{"image_size": 48, "text_encoder_head_dim": 48, "text_encoder_expert_mlp_ratio": 0.25, "cond_dropout": 0.2, "slots_per_expert": 2, "residual_init": "scaled_by_depth", "lr": 0.0033, "beta1": 0.95, "precondition_frequency": 50, "adamw_lr_other_params": 0.0018, "steps": 8300, "weight_decay": 0.1}
Rows from expert 2 of block 9 of the denoiser, named by matrix and row number. Rows with one number belong to one neuron. Each number is 128 + 24 x the weight over its row's rms, rounded and kept within 0 to 255. All counts start at 0. Numbers have three digits each. After the name is the row's rms in percent of the matrix's.
# up: expert up (model.blocks.9.mlp.up, 8x64x128), inputs 0-127
# down: expert down (model.blocks.9.mlp.down, 8x128x64, transposed), outputs 0-127
up.6 097:136127143127123155141129166122106179123116135162130142128109124133138117110141117120125127112106114183123192122158142163103154140136127101122080132146102138103100177129130149116122119135132135117142114121134128162144100138101099142114115134143095137082129090117120157094131158086112102135128134171136177107094154116104062151139144132100095104082157182125163123132184113168154138104125
up.7 080:120126115151156105117086136109133136143122140152160071136119151171136122153153110116156135098122158129111128138106107109122125151120132159115129099121150141153147059108147108166128129101122098153092145151166149116127112156133180124114135155101136152125118109125104168154153182144072138182122161092150133100150120129097099172099120144160106120098130134136107138100181134122127173120133
up.8 149:150190119108112144104087133126129134156131172149097141115112161137143155118103149134123125154156140141126107121108096104126145125118104111105127092089126092119124114097127097124128103130119104086144106143059124144124123136141101114157127148141151143098114129091111130145119143120202155159053129117110099135127131109153133080107095126079161114141105132123111125178084106114120111099131
up.9 101:104114048122172103122131175128116155081110121134124132142129110107108115126122124137111170140104145143158165135118138083130158130132136139117160131120101124153145132158167146107141113108152138142120125153140129208110097072150159151138088173140101144105157132129114154150114147127112132054124096084114113127145111130151117163129119118095114148130127142147105122172167130129139130133121
up.10 116:155133125166124107109120084120148136127114128125145125117122133159144131121159112115137148121103124127148124162131087115105153144135121178108106130152128181106116119110107105108107119139142106163133153120131126111156152123132200129121137127101168142147132138126169072164185088115055122176094121131137151097101122178108113124115163164144124110150132133119145107147139193109117155128126
up.11 085:156138098094139084140135133105134129096122119134101088134133101115107105130089126123118128143154127124147118096156144078115118121103140139156139108145145121054118118097142128145159072162130113118101112138127117186137138166113125169113164096132137139073087138134130151129108100153151144148161083148107141139118160164093131140150152145139113151095142144148077113109149169143132154143095
up.12 059:134103181160127093125129105121155107153127111133120091142128155128146125112131130123078110151121215092093138112133140071118119124086128121123132098094079137101122145095159130117130107155121152134151099137101130149136083117151119143138133128137102164124125137131157145108163138179133089155132139119130160093124107126089118155105111108131148135134107192142086097122120097160133154110132
up.13 078:145113168089154174114080134140135125148133132141151121137146143119128121129138116115118121116144099176161151083115097093101135143110121120117146135140073117100138139132135103125093106132101103139081134106111107105131111138123118114204184193136110150106146122125129125087111072160116151148133109143123137119093090123077120119144112117151155137127133145162096094129162106143120149164123
up.14 079:129113146125077133152129147125128124126147139140136109149092152129105144160095157111110075137129167090118141120114130137152143089101144150129165138140135113137098110103132106124141186118118122133108171146138151114121121091142108116112085079097142143126129130161083152132079146163151109120138088089143200106132135114153128157148123128121122146116139093149140169105098149138126108202133
up.15 106:130120163069121133117066133149091139127168139108110132151136132124126149162119107139146126119143090133122133110161193141124122117127144140118121162135136118127106160110108089139151111150138175143112146125154094134108130109130121105167104133154166137145135140139071096092123120105109146067130106179083096143090137130120105158131136127144127125124135134150111187150106174089119139094108
up.16 079:171115176084123187114153085132151134122168141147117119131130130139132147082113161156120118114104065170107146155113154085135150124126138146128125138150083118098118132145140170136123125153094128126166084117135140128154126160141098138073088104147150122142116163134115147127126113151119104059124105142121102130134129128124142152156100151098133106112145149085131109095099136152123121102150
up.17 093:109147140083130123157139133115141128122131151151101101168140071124116134125073150121123123116114136130155140109121162074113085083099125154144126117100116061112131121120104147146125142122089121098130109122110111139145147130115128100149157120096114133108120096125113178144139134146126122128155106130118168144152136116043156157133105141111134062064121107103122137109153111143146109148132
up.18 162:085087137112140122124130121161104095120138101136066139111121132119151120130113081117152168132131134133115133111141115162128088111096148169156126115116148143166128141170128143147090148136159137139142100135168143133134137133122148110113085115143135080142115091084095085129056111121134074121072130139125144140115119141170158130113118120145159112154125127143148160160149146113153139167164
up.19 096:153134096148157147150156140133121163121137140137120073121172145154158111102131123118127140137096135133169148164112113069145117142098122133101135078091103125138125107123134160097128076114123118135103088144120126104133088136124105119155115177126081147154129099124137102141148142147114105122136138150139133131186138126101154134140109133133125103116121183091106090166145101179146139185103
up.20 153:113123120146120114145118105141116122095141106137094139144168121094104124125130094134105145123112084117171180119144151135147074115119159144134166138143142124187118160172144133122090173112146145142129115134132096118147146107147109122136096105125125075104146149122129098143071130086123055105130064117107162127122146124146129103132136109133134098109131118137162174147130161142140152097142
up.21 080:139129067154117104136119104113119122116115120130112154143129103111146160156098097105124105119112160104100146128097112136133156115106089110121109150069162126162137126157164151128170142154104101135087135119083138140170136152166138175106146112144154163128119100117138156141150144162114130162144116096146141112074101120205108124166114130123135138137103109167124178114114137125143135132132
up.22 103:144064077190115090121101169117124118146159133127149134139149140126123126121117136145101114113136165087108112099099101123141129162124134117133208130125119113154131158116093145129113153117134161123155104117142114121142142114153115114141076150120113133100131110129132120117121127135162098062119080095128170122161105091153138070153094140104106148091131118128131144124136127091133141116106
up.23 091:145124172097109129135071112140119111132119115129125112107135095101139127164113120101147146130088104159084131096155107149102086136097118165156111151122154107159122131143145130126070172168125153141104151096130117144101133093138162117165118183126149128178115179107127123115118167091113168098125114142157111141091129117146128183101130133132118159117140143164146098139131116108138103135133
up.24 106:067130115139142144137133156097111116106106139125080135121100093123108115133125109093108114111133121129083126126140116106139123117134126120149155097106106124123137133171114126128132120158128173153137155145129115107095102132107112095144147125157128108130138109106093133134105119123101136158255163154145144145137147130164117113117118105121161127136144098165123140148121126125143130137138
up.25 120:216153120115149125112138129145154155145098099078120125073115090148117097136107117109162160108090168121116110126147118136124134128123094126176110141111099146115124111107118117132127082130130126129132137102107126122122109125107196096140141130137129147125140137090140123158198116127162129112194184158154120131134140133113143133107149136112161110082145118151102126125139134102132108112145
up.26 112:117108130158120095105147103144118126139143113146130108111137132131128129090154164145131119192107151124135116111167060107102130117143135103133100160113100139097116150115147102104075105150120095122116075136121127103144110129134158183133135168133127125122118174136200143127120109158149172183120144153136081098109130084137085143106128126151110141146117110130091139110137110108129136122103
up.27 085:120142137120146128148152144071160146108167150167097119092152123133103107132146157110122141129125062186127140150172152103117121131117165096168149116166115108114096139139106118130122099141136144114159095141142094105132138108121130166129139137129116142122100081130159157103133133097132111127155123170109117121198179125084135131125126102141130114124113175096103132144144140151137100114082
up.28 086:097090118137134127115180086110132145182162118153151074144139096116099152101125147131104102146118127100086119155127099129113102108118123120114134137085115100137127188129145129115089121147130124137162130099109159100150088160143119142128133156159102116141153161148121162122128135142142104126116126136093133149144132073149107148040116114125114143148133145148138098089121137117128129072127
up.29 177:105218124130129129139115131092109125125147148158101123155139118123139119114116082143091123099122096129106135156136155145142084105117169120138142134161154112166094142160136143102166157106143139130121137154127103109142144097123098108109093121133134095128156120137058098139086158084128114075127058129110148144150132109147163128120162110123146104100128121107139152120146114134144098124137
up.30 084:166089126147127145138101180117140120134145155129176136163147148129128133155144095125129136112144117060099160171120126115144104148124149133093150103120160144095080150131143095113171154146105118131095168107132126139099133128160082156137141133068121173094139120153111107093126139115169091118136091140128139124178132126129147103127122119124094129153111124144157095090099102129113110125107
up.31 105:142125148128136148148143104136132158155125119163108143132112121112143134081138129123120123139118129152163117087154133128140142134141140144141130146131051101108108183113081143132077113146140088117098107143115113124158121098139115124154142130177094137170132168111159101088138126142164140147131043145099089117121102119152123126106147129134161136154155168150129123160125082165122095126120
up.32 113:147100088146122077120144134143136119116117135154109127123094138130131123103115159108129111112145089123116134105150114177128142116131138134139143177219079118119098116110096106139117152155146137132172148120156092144143141076125132150100141074146148127135103124107106131145114093120129164152140109049110151104137115120166107119153148132144123111129152083104112167144113140116151134132155
up.33 096:119145160105116105129143194121111142103135127132119115126117133131129147149094148137133145122129126128148198151115157144139082136124127119127170094092159124176161107124092125148148166135146116117131091095120122170104120098141135094180137127130113139128119106118126194138138157094145143134122077140150118144116154107081146118117102137125125167088168164103120140176098136153113127154095
up.34 069:135120077103108149138133184165107119132108160157150117118137124108092135096141117105155119108152155136118185127103140141134122132149155128121123102146114124163119103115151114155110153122124108142142159163113132120122142153127096129127169114120141136085129073124076144118180157115110071157151170085100177108101099170151104176164126133141132107129100111090124145132134110147131110134116
up.35 116:147073108165118119137177127125145092133147143138147114121136162137154141114115148135074143116109157081119073113099132154127115116121104108141133112135160113096133087106126144119122148094125114116095105113142111170119106128148139168125157152140125161129132123175159130107134190151174129127108084083142150157179154111117171129141125140143111154133139165128148103111099110131103093157106
up.36 076:126123114154126154120146062137124131145172088130115130122110109116144155149122137102130092185141110119132113121123113128116126121100145136111142173121068094132142113089146148164122127135126113127154143063127135127115115121166097102119116153140148105167164186104155113126126166189130119073141117142086138111076110135139149135131112111158140152119138153166136162149116162106151127125119
up.37 099:157110172098107124117130113165146096145097151129120116153133116123155127110102144177143106075138146188105158128128101132142109113113097162133114076122134108130144126121080066133123131173143147107120132142114111136114126162125117116100152104108163090126126122115133095133185113087139114177118153147154166114086123117145091098157129135096133086103114109137124155142101137118131129174129
up.38 083:139106166123108104129106126125145163132138149155108053135122146139110132124124179135110129146109115162072132166132173103108100094109134140149091121148109110101113120115144156119113063166119121143136094094111112107143115144131122121104119118156123126188141154117084149111134167161095113130138130144097080145109104142105089131152125143119152090113113174121123131160154151160134142101126
up.39 128:167052107108093119160129144119100119133141120155152132146142166115129138124119115167105127105129146098115112097110087113140143124114132142130104119088127125127090136087144121143075128178109127117066151127094106139133165148174083162151147112093125162125141158167121126122111141124154121118111071142120168129112136119149092158150123127114111110115158077115122157125106100139138123142104
up.40 071:114102165102160134148092087111125125147126155144108141116106133136131139152145128096117140152140082129138088177152133089147154136152151118128134149158105113098120097128111127141115134129102145136155152144114109084122146132123095104142108137135156154072148148127111170116099169156154085177146096128154109131134151151070162137124103114135127155173104089114070129145133147154102119101090
up.41 117:120111140131162139124101176110137138132123127129140136135158150144154127148135111109133127090146076102095161115098099158130152160125109134117112089092122154140143121140128115118166173103081115140136151137127131138074106145137107125149104181064104142131114081144084136116122129039098147099125136126144161130177153137120121140125121127071111143119129113128140109108110122096118114156128
up.42 099:110133108142112108135161076117121128106166125144105158112117115145122125144141120129126112155083152141103127182189102115097164071166165116111070139148114127108114131132135150124092110113148124122150104150133111119203103120121110147113142110153108078168139113103162139125119149146129133172152115144095104097123115129161121188124153118158121091117129150109142157115150140146129137112138
up.43 075:105204115124131130145155127102133151115132151148133172137125135118124111130122149139087124120116165075124137125135111108111125125121129110112072116140153112084134166117117119112105048162131113199092140157131126143127107109131094117152151169123114126113138092131127134126135122092100105108191132117120138152162116141099118186125123133139133088125112134144117085104116075123142125140128
up.44 072:147119143126148162143115116113140139152185148134172088119123103147128159086120145136135126094122075137071146159143136091149100135118144123113187117134150101166119110122132156123106122083139153127187117150156137138111124162108110133116104129071123113108122117148128136108127134124141081158142102081151169145151126147091146132099131141129121080108160145098126110097137122181136144142147
up.45 077:127124111159122141126121147119105175102096133150156115112147131113135124095157107112119151111117058177174114135124125128127126176117139125103134134170094127102130156137148164142105097142130105128113182108142130175152151117115087133108165146147141103075115171163114136132124112119131100141164119124110117114121117169116089143103134135132152132121137123100119111091110043166132148117107
up.46 082:091114116125115170150121135118112080112134120156106084135152097111092126107130106125116103124098076146108156160136125119135051115099144146118169097116145104165131180135150131143107171114143109123118166169126125122110121125115104123124129167137137112065146146112103146162127136143176070157129119093142171118129134119126127187134125132139141123126144144142120106106114086147148109114117
up.47 093:122145103116140121134111108134118115135140143158116103139115119114119116134106150130127105086121133142104161117123083116100099105109134150108141098090119104142123116148082119129068102127134136157177124122133132118123110120120104114138117142147121117123131119112123170117147086141156160125129238133137157156137118130126080121134111128135144052094126053145107161144122093140158134155135
up.48 093:100070108152129143099090144095137131123150122138154113153135167133128137129166159142103112168098134100087130163070156139134088147137127112101163114147140125112108139148124105091148114116114144138119114122135111114149124133136122147091079122125173155124113118146130153116113167136169149082117126091155142102165146144158121115125128124111088125139110156123194099103107124109103149083079
up.49 105:115098168143101128129120131130124133138137129126108130110097108119108149061122120145108119074110117150097093120143084144070115099132153093158154133132118091164145173134126131133093139125156144137224107143139126147123151129097104075122138137156115138154118102086099127125151130094085096096155162139143128133162122111169106107096142111104141126106119118128141109135141118113128096137127
up.50 066:126100165122122166135103147147149176149128132128127121132138137131116121085121119121139139150120119123168120083111151112137082137117121095131169128083164125181106131096082141115129090118154139144106109146130118112137121074132099112077133159154138141163102091120107124134138117109110163094132094126138116135121136140091123041124123146120131123138115154093113143086075176131127155139104
up.51 091:124114167057105124140176161130147152124108118113150155127130116105113127076131184149133105080109153150154135116146153085111173115135133131128099139151117098129118189110092091129105129144156143128116115137114102126161135115153107123128185070143116115116124106129135148104172132112147131164112134129141172123122099132151108097127156116146129097150124125109105153068108120148113129103119
up.52 109:075113180115148117134131164096127163159108113121143177165131137132136132100126144126115129083126145100123127128114107140129138149126139084153059141112138103151144109117084149146168117093139153112058077134128121135126120153139089119135125097148126148116113122140108177126135116113158124120114085066123089128162133106148138139161133135105125122166147140137107128093108128140107128072120
up.53 108:143048137154129145132130103109147115160127132150144109161130135115156130096134171116133118144109164112195067160138106115135139153121115113137120107151070134098111138117101125140149112077127110135117103111129128112160135103113114148123171097145127153149127099163143139121139109196109080170120166067102139126147118143110137122151111141106145144125143146120096129092127112145117131130138
up.54 101:127151129173121166157103097129113161153122134145109113148153076136149120132129138105092119092105101104114126107123125155110120133091119127171135124132119102125077118143134126129115147085117123102172131122120142084124120114114092129107098112082141105123177123128122124134120143129126152097192122106086099149169138099145130140129091125088134115092153066124119118115144065106161132122173
up.55 073:112118104080158142128150160149112117141148139143138102126108125102124147117155113135160130135144116139122165160143175097124108144175132128094111109140125096145104146133160115165164116137131099152152133117106152144139099116104145129127155154146114157149121147117084200124132174138117098148142123113097121138114120152109110187103121131167109126171121168127153120102081105122133126051090
up.56 097:149098028142126148126100124135141144146151152150153122112116156131117133110122115132120137178138131110119106116100111098113138126125118063128119106147121166096130084113143169107108095143088123132082116114119087148129103162155100175116107141164192130134117133136110136143099145167137135135126100093149074149118138155133134153171086151121104126127126138140095123125107125117128130134123
up.57 141:151077122123127128129114140148140138105096075103128113080120127148113107126131103113186153125103130120170165165137125132139159132136126139102150156117156154153127146157165142160141139103178128179105138130149128159136152086132157141087101170107124130099083110121158103110136088117102107131126178083149155092135126179130142150126124116129138141143159118105129130130155177093127143138141
down.6 097:108116107119143136129093136100122137137157137140125143098133132104148137115121127098121123161136118181106171100106106131167142124127112104144131103124126097108090166131160130104161146121136118118074112121098088173121151102152172080126122138104179114122097151124126155127135098171138105162137116130099100119139154132139187152136126159139159082112121165101164063115169110114139142118132
down.7 081:102152103101139069118117162128139098148156125125153129108132173123128146150132139127126119086151145102131178158124093147096142142115151148149155126141105101127151062126121133115123133095133133079127109143115140172119100137112134099152094069139090102139124084137108167140133144138118140094091100172091162131140125144116130146135140145143125154103142125113104079086092126152139142176135
down.8 102:093079106094144135114154099125123117117136106128123157138139124119161127143144126160135127154143137107130123188097087123126163122120118137163068162121109152134104144108135114117124116073108160044067140130101134159126132118130142137128166173128117137131161140124164151151111124138146088134152054113103129081132133102150132112117140119148122168133111102124119158109115119132124149114102
down.9 095:133121059123163123121113186117138180141162153113115110089107151138136121146131079131142119137109148106151157144154138141125159125150107127139098091154136124117171113170099143105148155156145149131105109152082125189138174151107122091142086086140159129121134117119133134101146143123145146191137149153124138109092126127127101125120121130152144143110132154125122092146087124145105154119171
down.10 099:097101141108080095091137084108134121171162113116120133131140137146137119132120154131130136125120090138150109141125113119143131124127132181136172169165142099120117141125152124132108152103135162062105146123113133099156123139109129095116129105124100122152134132103115091101123130147075087081042151148117107127172134122149161144126152116134095148114114147114098135129120095105113080163113
down.11 080:125096160136170116112135142078182103085156106137134144146133114155133135137143146136161104121152144139169129094081152164098098142119114112089124121153130142051136135143119111116115195170109129146128139118128109171130129140117147121137138165136111124145133096133108132154159122072183138120159090142142108138125136095127141097128123142097096127118135120136141111139136163106108074144140
down.12 051:165194142114130129100155137142174097142094134127140137117133156132113119177091148135157146095129193130133138139106146145071088118137116101126128102082146107107117144174139144148110132132152118121122116172126122159137086130126115125119127119127134119122145122106096147116092134105119063131122118113143131139121139158066135118111150138153118110175169161165125071115135130125137092156123
down.13 089:124167187145148138105183130124135094143135093108151176122097086130104112157104107111115141157137100187203141098124122145127136142128115133133140138122147115115108134123132163152116153138120124104116123135122119138122111103124101113176128085119161107157149106133101091142169096098125156077126127105148102137127167134101149130160152123139088108156153103183115139125112124157131125151152
down.14 083:168148133140145132151106194118125094120128148105132112164127157127110122111127125141096091130105188075119132149138105101117140124123150133097118153137132141086132118157154183108128072119100119152112185147156150126116113116133153138119120148119107138131107090141156143124128116102125143120150140140080049132110133108142109117103136115130123157125165075146166121136145160172143147149108
down.15 101:140140161189138146141152132122132121128141106132134085111125134124119138166124125132125125133147090152139149120135147138134133103130127119148154166111161132091090121136147144118135164171128175115102165143141113124125147116129132185157102121108141139083144087123181103121134135159085181181098112098176156105133133170097143087137096152104125149108128127154135137149144120186166136105121
down.16 086:155136180126133157125127076128112159102120147122140173133125133107122159093174076116128120129101063145067122142097136119117099126130137123101115147150149166111134118134075102141119149155099130123074127089129126115142123113144159130076106136117121142137113120134165102132153108121127124176167107095122121120111106115098123158099096121142117116177113137098151119154153115106117080115107
down.17 088:051063214123140148140112175148169086129129109121129135124093117155085118136166109126125118126171163098139128124138143135110133131146136140120143109114138139086126128130135165134134131108105137110089117107117131142131089112096109090147127162141143127113097138136092131136129108130149124111140071112102100147112109131103135145120122129128093183149117102113127086114146142143139112159170
down.18 141:099052120149147138116119125155138156180123099127110109105151149102099122133103114116132119122149185125118090131136103131168105143161096126138144073106166151097129121139149166127111170157098102119139097117131148132139147114136124067154149107109129149103112126143071138141088131092140163090082108135114136128106136153113159139153125127119153092127144132126105124101154128114144155113171
down.19 091:144150146090125131130100137158126122120146098115142170101113133118109119087141128105129137103141111123145139178132141123138126137145166150119136125081120101141133097125120106122121183093120126123149127150111143098133134100145145112126089097140169111154129162121076106123135145139145102125141136076137140158071120111089132181152138123124118139141146153098087089183077130096106128203143
down.20 135:148130122098140143103121132167151135126124113130132089128127119125116122110103103121109115130141105087154142118120150174140105118136126129126113093138184160112163128158134145123100095132099127103107099161135103123160141094142159110184147134107166159099106091138076149129109135134156135126053172134115113113124124166085137072149126126136121123089171091104129136117152134160115142091169
down.21 085:137110068104085115082072134132126105133164147125114085149124149153126114155104167137154122161129164088101123122159072125149142132137121101144152149115113128109152117164118115141119100184142110130127154154144097181161145104128115081130126160130098149105145144116130135143099130118134117118122111154119131114171170137161124104083101128109160150096157111165139133104127108137138130159099
down.22 103:156151106070123127111158156142108109104116106156107150130128118131157105123146110128135090145146172071122096092127104107140122121134138122136046108112105119144123169148150156146127107081115143157113143138150122113138120142125088130149079122136154116149116169105143123120138129162147107180187135139108112110071159165124116078119127142130120109126130116123137175125131131159123091151126
down.23 100:132126156137117114110147120105139075145089124119139153118127116121116114156143131119119129163124074159083140120138134111144118122132100169147140151128115160125094116111135158121095104143148158119138119143114118129115119119124084132135117087138119140053128044147159127141133153162104172131091135091133143108130094166096103158166149139145143169167116117181149097136115139166129148122114
down.24 106:025091116097117130138123128113123108133137104130121107119144122145147126163105141133134129147114107108110104124133157131145155122111143111117104169129083114128129115127127135118127128129143122000060173147153145088092111122130112125142129142114093129144139145125137098114127147138117117109157133121114122134142126111152127113110123128127141150116145138196122143132097110132112133148098
down.25 104:153081111126149137142135121121124130121123122130127133138131131114120125134132132130140118111124128149142123131133113090111118139149132104130132133108135112134137135121107117119135147137142116137107151112139116139140147113150111136108137133121128120115121106131152125134126114129113118137000174134137123114128146138143122138116125139139133124138139122131132141141111144114126128121136
down.26 119:134147081148100109136111064158131146135086158118127136120123093119113152127120092133095133146120121149119114117128121210096149118123132149125129161147160147163132109136117123156081158122145128097139101145119146132140133153115112088126171128112129151079140079129104173134144165056168154098109145125114127142137127139130153114145130105117142079129137130109095144146125113125136101075142
down.27 081:091107172129164095143122154104127112064159115112118145134126114133110141102150098131141132105143106155118133142085139138090096112146109097137147137155166136139136144077119122109126165100164128123102106130115127101154151145158145133118152133105175129152093153131096134129152133130161166138160096108124119122064154143118136133179156152143096118153155179102136086159110141083124116122146
down.28 085:129202098121094169133079102151116155154100149121101156118123115152142138120094134119121149141099106133090108164114077148141153140126131151098124094083117139164124173125147117134099128123112116139138092107126134137134143111131127100103127109142104123101129136130092146095116189087121108118144113131136142144147096193129158098162099121140124148109118169140133090143144101099098126092105
down.29 154:147132130131115126123133159169113117136138138128115105103133134122106132109086062125118123128121104128162143154138102158170144123133112125125131124122165152119160121148148128130116137095103130081095142170124114136154142118143178094154153128108125154105135109128092177121121140075136171087182040109124154122104109153121130128176133123120152136093154125104138139143150149148153160118176
down.30 084:182167132123140131115180154154122118098122087118108104144120135163138124126098156117122119125142146120075125138120161113140115123106120130141129100088117115143096151107117141145116139130141119156145192163150119111111129111137153101163138077145091122224122138106153150166130143154144109129178145100141105087099127117094101135127128134143097128142134152147109113088132122128083138156106
down.31 099:136152144125120151124134074143125142167139127124153127112122076117129116090140121129126138124106125172163108087133150137125159125122127154130118116143203126121119188124145118157078128140124121171141119154116143128149130169134118132145145112113205106109128091140079117100111102115138140126175187110127143131153147103144137153165134116097113100127105161113143166121081106107141139098129
down.32 110:133133106120117098122134115145146153108101128106136113112136136124125136112136127127099116141141080147134130090138138097102132164124109124128133187225156122099106110137176156098099152122106125131087163119111103142158129170109136115118146182121106141135136130144137132151144118116132156089114144214107103121127150127153144114129135097138147139129113075110138193130137138156116098108126
down.33 100:126115187087115118133132213149124096117108144136133134159113150144117124138136105149144114117144130103157196132130171129134102117126123118143103066119109157138114118126108128122161089110097103154135116110140150140080129102131126154135158138129158140114106151132120172129101130186145176138170150131107117123111133167107124123165141148181116163169132141138151108151135150127137129150156
down.34 071:111156135117095142140099179158164096118165079112123119152111159124117122107141126140119135129120163115115154141134112090123150125132136111144155102114108059095128136128139131103152133122096124096079172185159104175103147118123143131134101155149095137165126147130129150158105160154127107080121154137115100145103157124167124171109137109106126099126137076134149101084134126136139156124152
down.35 110:172145118096152082134087106126131100130118112119128191121126150150126118104113148146138135105143175084086088122150151093130136154128107145117125104149114167110121110114139139107127103094163107167193118097147119123100114125113105111116167141117099117114116189120108127164137155149139112107195126137103072119123109115132103171137114141132133141118124153133104146118113141122124131162170
down.36 075:133105108089114152116106074156119137108087150111133146100116065125104093145139135136107162109135109074151124107121112122145125128141118153098124095130135142104135118193102152156114131154097078112102141095150124138153142130152116141116118162145160149077132083130112107105115120064150149124102117065132122116159120172127106128147111128132132156126125149183135153148111117124145128118130
down.37 101:106108175133085159141109142159138095180135096125138121149143129177105105117133124158114103181166137147105119083137124126152091118128119163135130127146108135120137132114147138145110126164119140107102167140119112117128124094153150126104146170102093117125091154096118125123111106151168135111100075120090114113121110139178169119099111083155106148147114085132126101163150111112133085154153
down.38 091:141158154124117066151094116122131155131134119127136146142120129097136114143143093103122134083115103164083129150120163135124115142153153133133188103128129127093119109133118115096109193154135107131074123101107109110142132114142146126087080129112148130052130107092131120101116120125104141125154103113107186132141114144109157141113146145121092148153135163135100085160116123123146079112113
down.39 131:169146122149129139118131139127110116134136110127127138130109141128120127131121126133093142165137149126062085089131123131136147130133106183114168128080122106102111142126122185112078122166118128135117161131152100137137119115104064134126141167113114133116130109124155109119115121154143093116189133078107086103109153125140207150133119116124128095152110073130124143128130133128087099143166
down.40 085:118196145105152108134202111110124113143131122109142116146132100125130139179132134120101130056115092126182136207112117170123135113123135083118180140172172139116109123115072100134149129102107121119112137136128125134094110112115123131138151101118150119147157119160128136101144129093128107098150151140109160131124122076126080142124131110132111124133152092131122111134131133123128117130111
down.41 122:127147130143155153128165199126105143143128110131150123123131140132121122149144143135122151190142071125092158153149114137163154136133120145134107121082096109157133104123152134118159087102109141126103136157132117125104137138146110127156088087146137123163107179135162168131156164182103119174114145127147101127063127132110113135145142152148124129127110132137102096121102120155119168180136
down.42 099:107097089110147088145086106145152141125127157116174129082134144127127163108113126123142120122105142136107109165102093137132159130134094138140167141144200121115117123130132115149095150118140100102086119143080123129167145163109124119106132143102138131099130120133076136126096155106122152087113103109109156114140153100151151177110122103100153118126169168093132137102116103083123119085107
down.43 100:092039143135123162133093106133127128103124135144139157135128111113123119181129160125133127098145139167126118076101126127111112115117140139136101126143119130160122069109104106165129048128145133158147138088106132117121115109112113136120120187128133125091124142120133099143124093124174146177188121121107142131150133111157101080133136112142120122146130078104162136137130122148125142129120
down.44 072:137159171086168138127151125132123094137111114136114167120111144145125141074150112127147089111119074113072153147081086108124086099135154099123120082135133140126164111153123162130128115110117135132121102140128126130134109080114155135098105090131134116163072139154108113085134104153146112132156136128107117164078117117084128135166137121159104128138143089090135089149131136134113098126122
down.45 077:114129119083097176131136079128139149071126100105141128130125105103154139108092114130087141141104088160158139128146101122118130144128134121110136107168124103093162177143131091143115193170077152109100167134141094179128102124115150109147139094134143096164110115134140109142146118134151128116125157133122127111125141131089170149168149118126110097111112110128113119095144170124087115112118
down.46 082:096188132119120165144089144131134096124109124119135127124130129137122123096130115121134134130113095142135163178114110164114100154125150110130168102088114149144154158150117127150105102124124137140180113164113129187138115088134132106137181071156102133163096125147095168147115135104172146095138127134119116117091122129119085138123117118144129114093110092120145069125156136125086152095108
down.47 115:126022145142122117137100121117132141113137128129140120134127117127134143130112161130136151112112146175167115157139147086104147133131131133109129139175116132130127126119093110135161100136155122175155140082129126123121127146127124136123139153134126125130119134133145077151148136135126094146215206144151134127180135095139114097143130135124118146115121197119119116116171142109123164138128
down.48 093:128204133142124118125134104108139147122098127129105113136137134128154141108129112136123117096117146150114130139140173150157067106106150118134096140164088151118119110131181123131179162091158153150154139132147120101158126107139152119131093129132091133161138148110145188125144160118131134164186153105122149128124128119109070128121128153142126151119090166137127116098149132116124174075095
down.49 091:074150161086087156137126120146128144165112111127133142115158130091112137098115104124175117183129124179127121141140096107108133129139137123147093137139120138178161183140117119146137119110138110080067097155118114137107143122120115083084105123118117133117117167123115160093122171133111127147129113146103131131075130187131154113171136133124148135127123097107138163130091143141110117138153
down.50 068:132152183122093162165151116107116101164135126142128111127110133116137152103126136136128121134133132121166152155115189143129121106131150105135082142102110140168125104148138106157160171137142137138140122130116149094124114147133120113104076146112173138158103142104134091112154128167137178177154159129108100138116114137091117061187123137128104161124137100123124172098129132151168117112146
down.51 100:101156193187106123131108135138132161129156127136119083170119114155137135079114073134137112169094142176181140109135137123107140125111152125135145154141118122137131194139162157127119133124150126136130113137103100155138115149141139138116165201129142134154125160120111139104110116165126123105154134118086095124128146110176155116106094114140138107134111094124133137078130117137120134090123
down.52 121:144144179166156123114154154093116166157148146135110085121131138146114155124140125135151123184128137098140137126144125127142167133130106110138143118166092129163131116125168108119169116084130122180206075111120124130137129113150119132135150150120115139152144127113127161132098120152156114159216160176146164128132137142128126122090138138127128115129107149126131157087146125120130136088144
down.53 108:142136174094144131110110115087144119131131098110141134124123122140126148104107103137140120085153164097165108147098109105131146150116120137126164131140157107090128131111156149139137159079125108126108126110101126082107112164134086114102169159135128119118133181130130100133128098065160084098188071153121095154130153103106139118128140123144137131133146103109104169098112113075133109129133
down.54 084:062050123121151151102118112146105164144119134130125139109134124088126139132096135115108138118120109084061066109130089126143119139140112144151118136172116142138131096142147124140106112127119146091075191148137126103190164133146122113116136119162117127088146098114137120154106089115149134160107159122148121109105115104112101083127128112133131107128115098117122154116113135146150122110127
down.55 079:110181131129126118123099163142122143121132160141096102137104165133141140129101110142125183085092134132124168160115138148109132146112148084154163118102122122083122130140080130116149137146119120118113136142128149146122140141108139113141124105137130141153145109134126194121117172134127145097159139122176155137168123141081117152114111128113115163104138176159144056091154140123107157064139
down.56 102:169163049113123120127135089103152130114154113130103153131117112141125148122153155132148142111151110117076118124139131140135121151139123103127137117144122101071130061116099091105127188157112139155138149092134135149147131102121112076127089130137084137151148124122140090164127121107133158122197130154116165147139123096126142167111116139082141099122151122142112141146128123120158091135124
down.57 125:098035179109124137116149075135143146120128131128133137136130111125129124125109156131093109133130164129170095132136091125145147132140118116131131153135153114097126109110114123125149094148132139109166149101126115143122141118118120124118142136122132104079117118105118093111121109088157150077039067098148147141156123131188162107115136143089124154165124143158127119121127136118154107117129